Weights of a small text-conditioned image flow-matching model.
Model: 10.8M parameters, 32-pixel images, arch unet, text encoder width 192, text encoder layers 6, text encoder norm layernorm, text encoder activation swiglu, activation relu, widths [64, 64, 128, 256].
Data: trained on simulated fluorescence microscopy of cells, 195000 training examples, 3.7 epochs.
Rows from block 13 of the denoiser, named by matrix and row number. Rows with one number belong to one channel. Each number is 128 + 32 x the weight over the matrix's rms, rounded and kept within 0 to 255. All counts start at 0. Numbers have three digits each.
# convs0: first 3x3 conv (model.decb.0.0.convs.0.weight, 128x256x3x3), inputs 12-15, a 3x3 kernel for each
# convs1: second 3x3 conv (model.decb.0.0.convs.1.weight, 128x128x3x3, transposed), outputs 12-15, a 3x3 kernel for each
convs0.0:122120098110106081171155162216189103134155237118044038038142145104141148120151169094103105136155108141143214
convs1.0:230157185127127104103118135094116166149161074100070167142089252161073070093170181109111105109138094111129232
convs0.1:082100118159132062154096136127093111078146156097108158121156052117100167119157096186104177057111139117122114
convs1.1:096177055109094163158142126103129114128049114184159102109123127142153158093189154147138094073099113109156124
convs0.2:116137131115136112179080138146189080150142120121098106148123118150144128142134132091138192112125115137164146
convs1.2:165153100131156144098143138110091132147160128148152180081131184142155113141126108099118107128187116152097127
convs0.3:127139097131109146120131163170132132150126174076099077121171095120101078148116124125132112119145104111134151
convs1.3:157094158160089175089140136095147140138146179105087126103177098174060127132227136111142098124146137125130130
convs0.4:140132119110141115105145101171172157076105184065133141151082162102115146139174110179106123104091198130064160
convs1.4:134162058161165136085146163124133201185096135078084151045187142196156087197079163124085148141142103126084126
convs0.5:054118081140125153152133137126094168106119149155185144199176134058100093125203196158134134097142189127118133
convs1.5:150170126103138114135096145161156154135179156110098088102134117139142124148142107142156152122107120128123131
convs0.6:101106092167095072166095085088152103058144099062112149070153106105132077254093051054142090115112071120112141
convs1.6:123162090144171133135121149150145177070214142120165144205062145081136151104109117178113173164176130155159172
convs0.7:117122121153105102128137138127127182081169113135127162093160116129140124116127152136104152142150080069097154
convs1.7:151156145118130165096127134145130126108127101117127120128147138128118165111115144096118159126161113118124144
convs0.8:123137062050088128148123145175122194178082078123119169139169103116156168157117122155091184152161126192115097
convs1.8:118083138103184144136098130127122118143122123113110105138137158121096143145158059132112120068138157116121135
convs0.9:145164135132101086110148117125166124165166095103143127143123089140121160138092161130114158124103160157127141
convs1.9:066160221130115172098097142086086161165093138095124152150172136144120212092094116086131098113063140087136150
convs0.10:090129071153163170045103144110159124091170117071093099143128149125138065114134141160127100110142145077141086
convs1.10:112075130059146198153079120139142143102000148111176180112195163134103104181155158153156112167061124146143116
convs0.11:096196111087106141149116135127188087121083125137155075114134078127127144130132170149102096164153149113154033
convs1.11:113180141090126147095116103120125202152078100145114114147106201132121128098146101126086131148134135097148140
convs0.12:106075110127122091096103134106059108098125111098127120055092096081117118124090103063075120107139132102091097
convs1.12:156120139138136100072255127098117125152109114116141087137118112085078124109148178127138114079160117181091136
convs0.13:064122126139084125087145155098201146097103183116161090164112113109114135077162190138092122148117150063128156
convs1.13:083182114164139154134117131128110073189132145119143097125197104140117173135071115139130104137176078136074107
convs0.14:087145127107086134136136103095131098193151119130115161112107114127102167153110112136113105104123149065131121
convs1.14:118150134070177128088100134094154119109084163130076085191129132069095218098063050105103113144132100147154142
convs0.15:116126184095092127112132124148121159115163198070113124119120127129124147127159116081155157124155133132104183
convs1.15:127181129166127125067123114083157147169091141124129145105145128172126104067099164108110095116117121125130140
convs0.16:153108132100124186115138135116163184142155133100132141077093098159134112155119140058085103157131123188085150
convs1.16:141169090093129157077118138109110171151093119109114091125137147126115165090140121115100124150140114097129092
convs0.17:121094148089140129136143076150103103180115160155083133116088146146140149144116127128113146089153146169144076
convs1.17:163162160095076148118109125144158100179108171111133112076137144164147129110139146118121124153144114162080120
convs0.18:096120076108137100120135157160205074120087135099089096089113151082149095117149099166126153117129155043121146
convs1.18:091187190141086123124082160129155116139119102068184181142186093170103125127161132124126108126129109101166147
convs0.19:123112149123086092135116122109163164140159176111108000142126148098179147145107141097157152121089168146166116
convs1.19:131175181135167085145080124075096152106159134139105153124136132122181089108153136118133162121129135108105132
convs0.20:165105098149109086188157135119122159099105131149159140134133110079130150158125102110165117078121147122153161
convs1.20:165149064152115118084141168114129129145165125131123152091125132175094125118129157101148145127151124148140100
convs0.21:145105096144141121137144132156130123136146101099134151126147106109162127081081102162090114147148107130093091
convs1.21:143098084120105153130173115126169050100160160160126134149167128143092138153138105106128132191132083164096112
convs0.22:163151094141142103182124078171150118115142119174069129120110135144122147111129060104130114132131076096140107
convs1.22:147120121171131113071161156138145153129162120105102130113158110162130131107179125081137083106179154115111138
convs0.23:108139159121197074060068055092076104115116099140095059126110063101162196081096085085143067138118137136105116
convs1.23:127154110125152175167143092070068161143197240105110088178109035084141130167142094137124138175212073100129151
convs0.24:116132144135128104157111107111159132125122107105128110092096131105130170137155165149114160108137109156146084
convs1.24:098106094141208155142106140126134148187154143128148106115105121187140098129154078100117152123150100188147102
convs0.25:094107112166172138112128103139153085092137122122111141112121107137143072156121131147105114160122104123114184
convs1.25:106180136165121104071098145080133140162126093134197108160148117157106127182116118096121129129134120155152104
convs0.26:083161115164102095156201137169151172171178177116154062106129129145128107079128121143103142099051131129115134
convs1.26:173107098113122109154117149127114062132156161152130113117117098153074144140172140110093122153159099165114144
convs0.27:159119093163122100108150108163128093104108115115101132174173129113118150108081149094142133101109137060136117
convs1.27:128190237155157098120099094131159139100152176118181103150184142133134097095148121087125098123166165079150152
convs0.28:138118107118145149091104094153098082148122096125098092120096061122112167192145094188094090116171112152092105
convs1.28:134161085102131171115076116185162130105142141094137164135131111186128133102163155157151064140134124211131074
convs0.29:082124090164168098094064142118135137118138137131174064080143084129089112156137136086117145116195122116117049
convs1.29:112162089125128148132141161108121078112139156140210181157250128119104191089072099083092116183131112155167119
convs0.30:116139119097106082121085167146174085136207154029146097050163096131120137118199091096172218117224192148139079
convs1.30:154170154102184106128160100140067132095171233154169182195080114200065093112123161144125080133133138144174186
convs0.31:175128143105136126156142141112119147105151204123072137111080115133139122114137092097118125115141099157081120
convs1.31:108202163142112140110132106167155111101129171140127105079172146174170102108152131148128082160187166154141137
convs0.32:162157155104059012151169230116075115062121148086159070126128147118140100106089167140093175102119122118126154
convs1.32:100140178106176144102114108134209176121095162064131145130170119081159146073045107114155068130143124160110201
convs0.33:120108120108150118141112156139108097183155070191118107149152105141121125113112111118103037145116147082109093
convs1.33:166083101086187119179060188121121119222139168054130148088146227094144108136069145094187103132107068152094095
convs0.34:157103070119110117116093181105142111172140111153170135131105058117100171135143088048135054132156123132153141
convs1.34:208140133142101056139128203135178104158112125147117110150175117155158153135111054110154156115067113153103118
convs0.35:138110098127160060147082128168135171074187175124114143117107111122150126110186116066120088115168131158116147
convs1.35:095149186161146103158122172147132128123128146083109119097155121151117140129188160124128079176093124091155121
convs0.36:069104091100113122170160130091104097099134047127139136141133223169135129098129165166159124147151138100132130
convs1.36:151150103069150181141140062070143151154094145151101100142115207141112101153103139132082149114157099082138093
convs0.37:199099186090148108150127129147073141160117096177100101101127168173150097108099083125086198146162076112095157
convs1.37:142117092156157150142129152158166086171108157109083076108148144126104084132141168142139090185136104077109133
convs0.38:151106106074108125131130143177122124197098114139157092156099153076140157161043135115089066148123120096140147
convs1.38:110159181070127195148107099076172179112138176210106113121114144187162071137100138119148147112115158111143107
convs0.39:148111107082111084230132136064087161107143108081097143138115149118128200065144162097191118111146169185174077
convs1.39:060161188113113159131125133096135074053114168176113096103083158161122177169186120115074150088124163110198117
convs0.40:148113158076141142134119109081168144171127125094116125146086159149140097157133106128135120142120149139081152
convs1.40:113168160092120169081122140149137095111134136083107138173171115139124140110131170120117133161096141067174081
convs0.41:104124155120118128118161075109145137153121146146099136150118073096125133106104103117095108089117066108142148
convs1.41:098146123123106160089130121103156095087103155116125139105118143128136121173127144162125084108143144134149106
convs0.42:114144113150154128122123131143123153123134110109148144156120109117149121154097149123091111130077068087087112
convs1.42:087137136137152130139093137134133119158119136107091121122127149127099145131146084147128076117110152125133150
convs0.43:064175099092126109138140111114185071132088116183133082141098122106150126099127142124149080141099158125160146
convs1.43:113177182106133095155064109166108091073148135139191100175107137146143175103120102143141070121128088135099152
convs0.44:128107124111157143127113111122148127141131115101129169120148082169099107096180119093152074126134103149150117
convs1.44:098140151121122156088102114126152075082126149139132114140145139183077134066103121134155085141055162102111113
convs0.45:086131149059145079047147078091166115085123117117133093083171112107129161152109089160154167103159126166157219
convs1.45:125143117045117178135059120095143117142086068101124121116149176193117178114140096147110112160085150106167069
convs0.46:127127118128117065117091144160074145148128092104155083067111112164153161060066108130138167193080106108096167
convs1.46:110208171077110167119063102133174172118158152097125130146126129128148217147126091099139189100122064130070053
convs0.47:140124143146152143115110117132141161131163120168124133131083060114123126096153149133130107132131128098095133
convs1.47:085160099100140108114111142098155125151158104122127170125108156117160141071149093075125084134110127125140124
convs0.48:135109150131171125169149144164093123095114140114142134119127053121136208116120135146087138175134110091105132
convs1.48:105164204163126061124110149163113122137144137113147122131132077155129136125070161145115126073154142143127198
convs0.49:104132142093131124161133136097060118067162134186172139149130114116121097120106141129149172097102158154107127
convs1.49:112158124096165175141150129111082084136162185135105096133147139164117097086174169101136131120167157121107111
convs0.50:142152147145117172121096104148089155114071108113143138138124106119154105101115133122193107145129112115125072
convs1.50:101112139173174136116133061123119122098124143154190095145163151130112138087156060129087096171173117092140082
convs0.51:074110115129110084112102114106137145072212168116120124178078187157126143102122144131120193098174116115139163
convs1.51:145093170087152059200156126101106168126129150130165198154121102152179126110102086108115180110088135128180159
convs0.52:102149143158105113122144120103112155083143113176101153106102101171088111140152138126120108131141116099121155
convs1.52:138101141112136102130151151125114126131110105200142135106130161205120147126033144101162163137160133080147166
convs0.53:143143121095125110184096158177126132104134141124119094105096124156119135113160097163076123146130102151122134
convs1.53:073210104174127112118131130126108147126111128145155098112157098169177131142119156124098190128133128111091160
convs0.54:073105132125100110092108137118145252146171201091098115087110131092176144113143128114191166146158065207100141
convs1.54:142183173119176160176138134107158167177101122091146150157170096184074046121075182147137082121094125146157059
convs0.55:113127099158168161127167125089092138128137156149116158103140155139124150121163131102105119149096139155167136
convs1.55:145162093141132143110156114114102118154134131110105110122143152112138108163128124132109124156137129088114173
convs0.56:119132146103103148108119133121159075132144118130084126063160070117114122141082143076103108189097085079165151
convs1.56:150171142092133117076100111150203113056126151128188088143129116162051130071117176138126114182144127168081118
convs0.57:140111104132117128164142083176090075158169123140142143161120130156114113124107099116152113150134069171115143
convs1.57:206138093118110129105113125198143100129138168077116125118152170150104176162163114143097130164133106131162096
convs0.58:130117107123116165121173137140088093111118114132080076144107149110147098128126106155125086159116040124099121
convs1.58:080165101197238153070094095139116144153153174148139171078044153184172142136066088145159133099201071077128160
convs0.59:109107168104088086132163054129073227088157131178110108197154080153072180157064164162147111108079155140186075
convs1.59:203135105171129091036096128109201108185187210172098082073122104086109150133186128140126164180205152174141127
convs0.60:096132128130153166152120135146174124134108098170169144155155103057124140104119112096141133081158158108099148
convs1.60:126136099127169146153126108121098094094167109085175166160141118150134122123139104122103105077161117157115132
convs0.61:156118090142133101141133127184165073126145121181160097140192157157098111132122139172115104150151130148063071
convs1.61:133187101124195088119050146157127166144150102122136158135148129167135121118098148095171121156120157129119163
convs0.62:098169088096154187204059105139130090123105095113075161112133145100115184157116086105079120179126091107071117
convs1.62:112135104127159155112136093157104112149193162129128128126097069102122130135167178161077080166143105153132150
convs0.63:086098099116120179114149115104080148124133158204196072141122151130105097093155182084163160108162112061180113
convs1.63:185164048107151110120084143165162114163141083059142144110122189114128113170135130077134167137125095097122119
convs0.64:083128122130087152146093146186196229109064137090083121152133113142115095114122055106165108133096146140093094
convs1.64:145148128126158119000000106116131126167184225180253194162156098118151228113046077084105103137135161105156095
convs0.65:123081200112124097133147136169152161134188134022145104137151111096126102178166147080140161155151116076179136
convs1.65:063163172144088135135114130080102105113106084168145163147103171117190101141117122106111102100133104178117106
convs0.66:189090064159109058134088092255085096174112068221133005146154096212067130190092135173135095105103102144040194
convs1.66:098134142136126178145082232153109087138148090158134092163125143140110159054195075124112126160140117131102047
convs0.67:083146105157100134132171129153127140140096108100132135134153116162144106122135083100104172165116115053129127
convs1.67:139122158161131133080125138174141100132156119083151134145156120149129105137132117139128087144165096075178136
convs0.68:089067162122138075110153177063138113135111110165136139143141125138116107087130134127123130107125122147166105
convs1.68:104230104120113102155178088123113145119143204102152074159120118164083129143168136082141130123147137092095103
convs0.69:134120101119111118136119137096056103108171075125093168106138148119097095106153159091163053108183121099143169
convs1.69:098142117167121110133124122101119112042089151144180169131181137090154116154115103049115123116158191136120176
convs0.70:101126140119083132122128121146122164154139135100153093109145108140157121170161078158120102110142118138115104
convs1.70:145132207184146154066129137105126116068126152137175080176141121119146115099126186083102119118129174108138157
convs0.71:138095193145153107091138203156090096151163102136171123148184170162109156142094129101099109116150121131101115
convs1.71:121138100150110120098172148169112099148146120105078114103122175147122119177116078129124127149133139119080153
convs0.72:099086144098138105152108100100109138087114115131138114128175105082096079115145117128126081156125130121115159
convs1.72:158108233090051101116128101103084120162120081128133159179066125081206114130114077113058139108125050141089082
convs0.73:055082058139104158146168091168104109137105076111169114237083137117140107072107192078122152133142156076127134
convs1.73:125169108089134176077093092119160179121076124128143149121178184137050119155084113123127104130137146160105100
convs0.74:138123113121076159138153128074203113094157050048165149135094113107130117133103126114152146159160150138096132
convs1.74:105161143134134151134103146144144111121114111061154148125202140093106148118153112159102125091116135119077161
convs0.75:123071116117124109156135103163153159138118137118120234112136148132108159114131142151105102151091139136117151
convs1.75:111123171103174107107091162134160123113110155141112150152189144109096206090118098107123147103116130121140166
convs0.76:179109162141126129146106138185122093138167109141150088122176118138127154160080122147097128152143067102163095
convs1.76:086125153097160106123109112106114136180172133133093090125121181138120133170051098120092162150122110094123130
convs0.77:094141113093108149166131131137137128090108087138141214143150127108120128104163116153096089109129084133129141
convs1.77:057169127097186124140070145146131081083113118190141120176123149092062255052202070121102135138103086145147065
convs0.78:130095169051036127121158218113105136145124133115105084090183086129100115102118120112144092143109111088165138
convs1.78:129139133170126119151060161102102157090185125237107092103126093125141085167152010132065171141181127108251110
convs0.79:133116083118172131149121127094150081079127109131175115149102086144114078117160083098069113144152093070107136
convs1.79:039097089094214116143106157127116134043100074145094103127149134155106119042163096142143128155088075134097112
convs0.80:102158106127150153157128107118181139074167105111172117126114128096086134113110177069122154145086203098152130
convs1.80:104136144080158149163127123131146150159126124094154166144153139145149140103076113104113152109129161204163111
convs0.81:103175115134143130093129148124169142117162135156103126102149170101140145120081109142112167152156106111111122
convs1.81:132077118114154181118079077133093131109161110143151162085165131098152170087091117132124109143162109091131115
convs0.82:181122156193088114159117099116132149130124145099106149116153133138142086095168142098157139135125116062115196
convs1.82:147122146104197179143056106131122085141132108146134140142219114137075147106134099123083093134165135167113156
convs0.83:103113152108138127123136095114194110095084110144146152169136137143131149099113137140147137117090153171124098
convs1.83:112144141111141149134102103102098117137147115137117108127151156133163120123113107107132131154131127112107127
convs0.84:148095139108106128099090138207182124123133132150100067136103163129138136080099133116138187136102142148062185
convs1.84:089131152194130152149128175128115117088124222127183159168160093156091119107143154103102068152139143133155173
convs0.85:123109145120159115122110097121114117149133175134143079153102119160159121095146175076131139169094128158106161
convs1.85:127147124140161115094083170112131098152154108134102120162100116091162124150128139116121138146125131141111107
convs0.86:171203136108068169188162152117140117130166114169116114131129134105109123151109135084141173118091115123082155
convs1.86:102152139164144067172135130118121154174175117141144202145161120104161156086072163053143169147145128146124091
convs0.87:093056082095104102031063088077073085105092090074072145097145114112141114125123095076080112144096108108116122
convs1.87:145144150122116077136106138126116161112125139129129119128150162134145129132104125121111170121138097137149130
convs0.88:124157074079158118079094120125143071119111085165110167123087120149123136168168120155161135072152116114132110
convs1.88:152151147089096115101102140096173116178108123147126061096109125176171147093110126082168132131145073115100088
convs0.89:111137161126117166224029129136097116162105124113137103131171086130114111099120149106131145118173084171162135
convs1.89:148162113134063138144100073160183092122116131140122126110140166146134158148134040166104130090154084120179114
convs0.90:105064102152234150146051022114078142150099103124143115138154105098154142168096076170172118098160177083056119
convs1.90:155146086165193119058112140067160124165167153138084105126034093110234128076130083105114071129140136119207151
convs0.91:114122150145154149157176134183129143170094195148177137095131109145112084090062129132149134111079137113166093
convs1.91:113129108159083135186153146102161085142156121131085084119141145104137082118149176128141131124152110087073156
convs0.92:107129127124103130178159123133172100078124109188082121082088176131102099127175150115119108142107137107146128
convs1.92:128144140012118151109164164137150105113077128200124093157125122128144132030183123126077165173139104099080107
convs0.93:125099148153080072144118134080094136140113137134118194141094131163118162096142118097089128121136114151088160
convs1.93:148166156091116113099147107105163129118127134119131153159101118133112144143131113118093172099157108170096085
convs0.94:165074164148136138091055238107121136105107137096146130174078093140146071124161131166085087114110117135137167
convs1.94:185083121150084140128150107121162061204170105160090126142117158093131035113129156141166119085191106109153168
convs0.95:164134103133131125124136126145148148129129164166124133146131161096125202108134162135116115142112178124107158
convs1.95:106157175053112134088110111075124140160075136170139130164120144161142148110105098108110108141179134148069073
convs0.96:133155093119127125129151192107148109090150115195116042069114114107124098192177128114172127097111105132179072
convs1.96:147121168072079197145064085142111157098125151134169135099170137194177107137134141117127165118160112095165097
convs0.97:137096135130098145163156090106106118130133088078120103141122103129111133150097154117111113120112162110096138
convs1.97:165133069099180168120181137170118081164109201141137174058152126179071150123155127096115134148172122132136082
convs0.98:087121100160171021080044131120162109245121094135088110084215101139110061109137106116198132076161111103071103
convs1.98:140146169130084148166147173153129119098136117135112123099161150154127132120102093144063102110171144135178106
convs0.99:090139146141157155096150152154129111122119071157115162149117136141119115108153156121088117180086162091138113
convs1.99:146106058136132130139087185144140133164141109123146097120142127183133097190121146085122118172159099140137132
convs0.100:142099133110148156082150078110168138144121110104074077095157120103146140107084105159106160063186098102110119
convs1.100:137131143110144135112049113128189137109177145176128138149115146126191149153081086095111102138149132105119116
convs0.101:122107115138138132086134148116089159146155135169086067153101177126084119168175137136113122176160167116061100
convs1.101:101155151109113141128091077160106136088144123143107179191116153115158145124098077104080117132121127124155153
convs0.102:127128145144159127134123085106171092176191109137155055191100095138130128173124050155059109123133121181125095
convs1.102:143126129133165131113121154153111158096139134134147133178145158144174200058164078122095123137089128101138088
convs0.103:134184130157137142131143118131147127192168151021107091135117109121135148144182105115115108078103130152137131
convs1.103:099069113126149111135135108126127112102180197103131073120143056133097191148115137078114137146109115112127122
convs0.104:132111109100130131095119126123209103128068178061078175200178180125100108148119154072140128209131152091109120
convs1.104:115175085137125111120104082173161142097146136091146112096169077134149161115113143136164066124162096121135148
convs0.105:116157094123102168127125089101160135147092123168129112109136141130143137125131096145127069099128141117123120
convs1.105:136143130116158176129140114126106147131139132108127108109159181144138091140136104094121137118121130168101135
convs0.106:124095178140086084127145107098168118123125115077192098138155152170090106153149054154094155121142113118157085
convs1.106:094167192130137212111100164124139104078171154206129097209082058124109117094102151116103132122147120140092092
convs0.107:099141153125103111050141094118147174150151092058069085149063184114216119138106099135106160111130108164148083
convs1.107:117109140105162129100117108112147122092160153105162156182151143110130145102175063083121100109114151070108104
convs0.108:134103148125121145129111116118103164139100114115071186088167103140151130067096174107101147122098148091182132
convs1.108:144135059105179103113148189114139064131153082144150147101177109172126088097137116148141101090144142132103113
convs0.109:128119137105115101105108132183131106127138106129085128143109141255057142040060157169093199132091165124096148
convs1.109:185150165063151119122111129135136132141151137125103153115121085118153128128139184120144142096187188106093187
convs0.110:125091152083152101116098177218152119150118085086088104139116100114143109159137189048149138110121204093115135
convs1.110:110143151182189119090085166132132102125177124154129130130109110131192144125132126142118126125117103074168101
convs0.111:108128139125135084116112110105206121139131170145134075171105077122140104108147111125140127115126099063121153
convs1.111:166185126106116091083132195141153180131152075139124186112160146108155164103115125080136103148119114143097122
convs0.112:096132116150105144076215099202175061143135081129165051086092177133140165133089164079105102159174155159154093
convs1.112:124145051138151097203171116119104082161184131159115127224133046113098179170162132130124108183147114147116164
convs0.113:132145095135128139101154089188129112173103118093161134101092125099146136139139126120142144160093140147137130
convs1.113:071147130146150052181132161120118185116188165094221114142189112130160119128115098083110106095157108142147159
convs0.114:149126151134094163087085121112158189130152137154129108070122122128140101166112118116144146099194141106079093
convs1.114:106160142131110156098125162147190138113193112161062164078141143159088106104093169079157132142159137136114128
convs0.115:161119095096134123123145098105147140152147106056138140176083186071103157108107156148102117140120150065149136
convs1.115:106138131200172140156105144058114116153132119115121079138158113175059140163111156129112097078154124081121099
convs0.116:093192070165088209127133013113138072160094110099123097102098053104123169121146149128117080125132178124127000
convs1.116:163192189156156113074134152127119140176141117085126105070085112169180114073150148109129074109117125153206151
convs0.117:106098138129100113136121143174095135136146093102122125129105105150124134133158146106115127173178173148117146
convs1.117:112146147136122187176050144151087121129076136091140114114137172130139126129170138128145098136138146095128093
convs0.118:164108134127148136127119141166190058130119178168172112153094116130114150132151150123120166110141122133091083
convs1.118:123158132104170150106159140152112098110143150078110108082189139174080123103148129156118120101182110060089129
convs0.119:143098112097136119127087072125159160099170125120139064089164101201134135123112172144151083097164104195138128
convs1.119:150134108160130163136135133154160177149158117126114147124137155134094173091114102127126109135112114140159132
convs0.120:140153149125100076138109096165118130152123150133132105072141158113129181111114105109165156057134188097129097
convs1.120:211155181117096076075148181169157118170115130100138106136108128189161070129094189084134113106147169143093094
convs0.121:108133129175153113133114129125122161105088169168165173112129107105115139114110123113137040074141115118145080
convs1.121:118154105158032118103104117166173136131093144157127166089165135061129204129107213126133131095118159163055137
convs0.122:112128115211071086107109108164122149148100102109177135071121085116144138069117147107162092098107096111157105
convs1.122:133125136177183099167070138103125096141197114051071138095164103192117140112102135103099123128110138141124050
convs0.123:133130127116144093133165135095158110091149120127094127125060110105127133199145121104134111107113158142121107
convs1.123:138203160086104180174071074134153147094156083146182120199124142143120138044163093112129108130125092144108098
convs0.124:210121069054060153168136176127105147150124143105078129077117092120105127075094125118193158074109106169070152
convs1.124:128148139200174130151068134080102129124181107130114119140145124101081130186142091117111119150138077053152182
convs0.125:066083121141131174140097129114148118120160144082165158075128143144116092168179157124153148113164158155138141
convs1.125:154154129099152139074141100130160142085141115140151122094123144146117194150148095054107129146167116101132093
convs0.126:121079099076106123121118113102162141125168127096116192154149154151160127135155154116169131121128126163139102
convs1.126:132124103075171155151145138131120094144132156066102114115119160123169110174105118139138118132131129085116146
convs0.127:131081133098122113087153139209131133124149070100096064153165121104113142133133127168205111132112173162084096
convs1.127:179127188126100092086093169185125148135162131182224157162141141174201106063072091146077140123117117160170150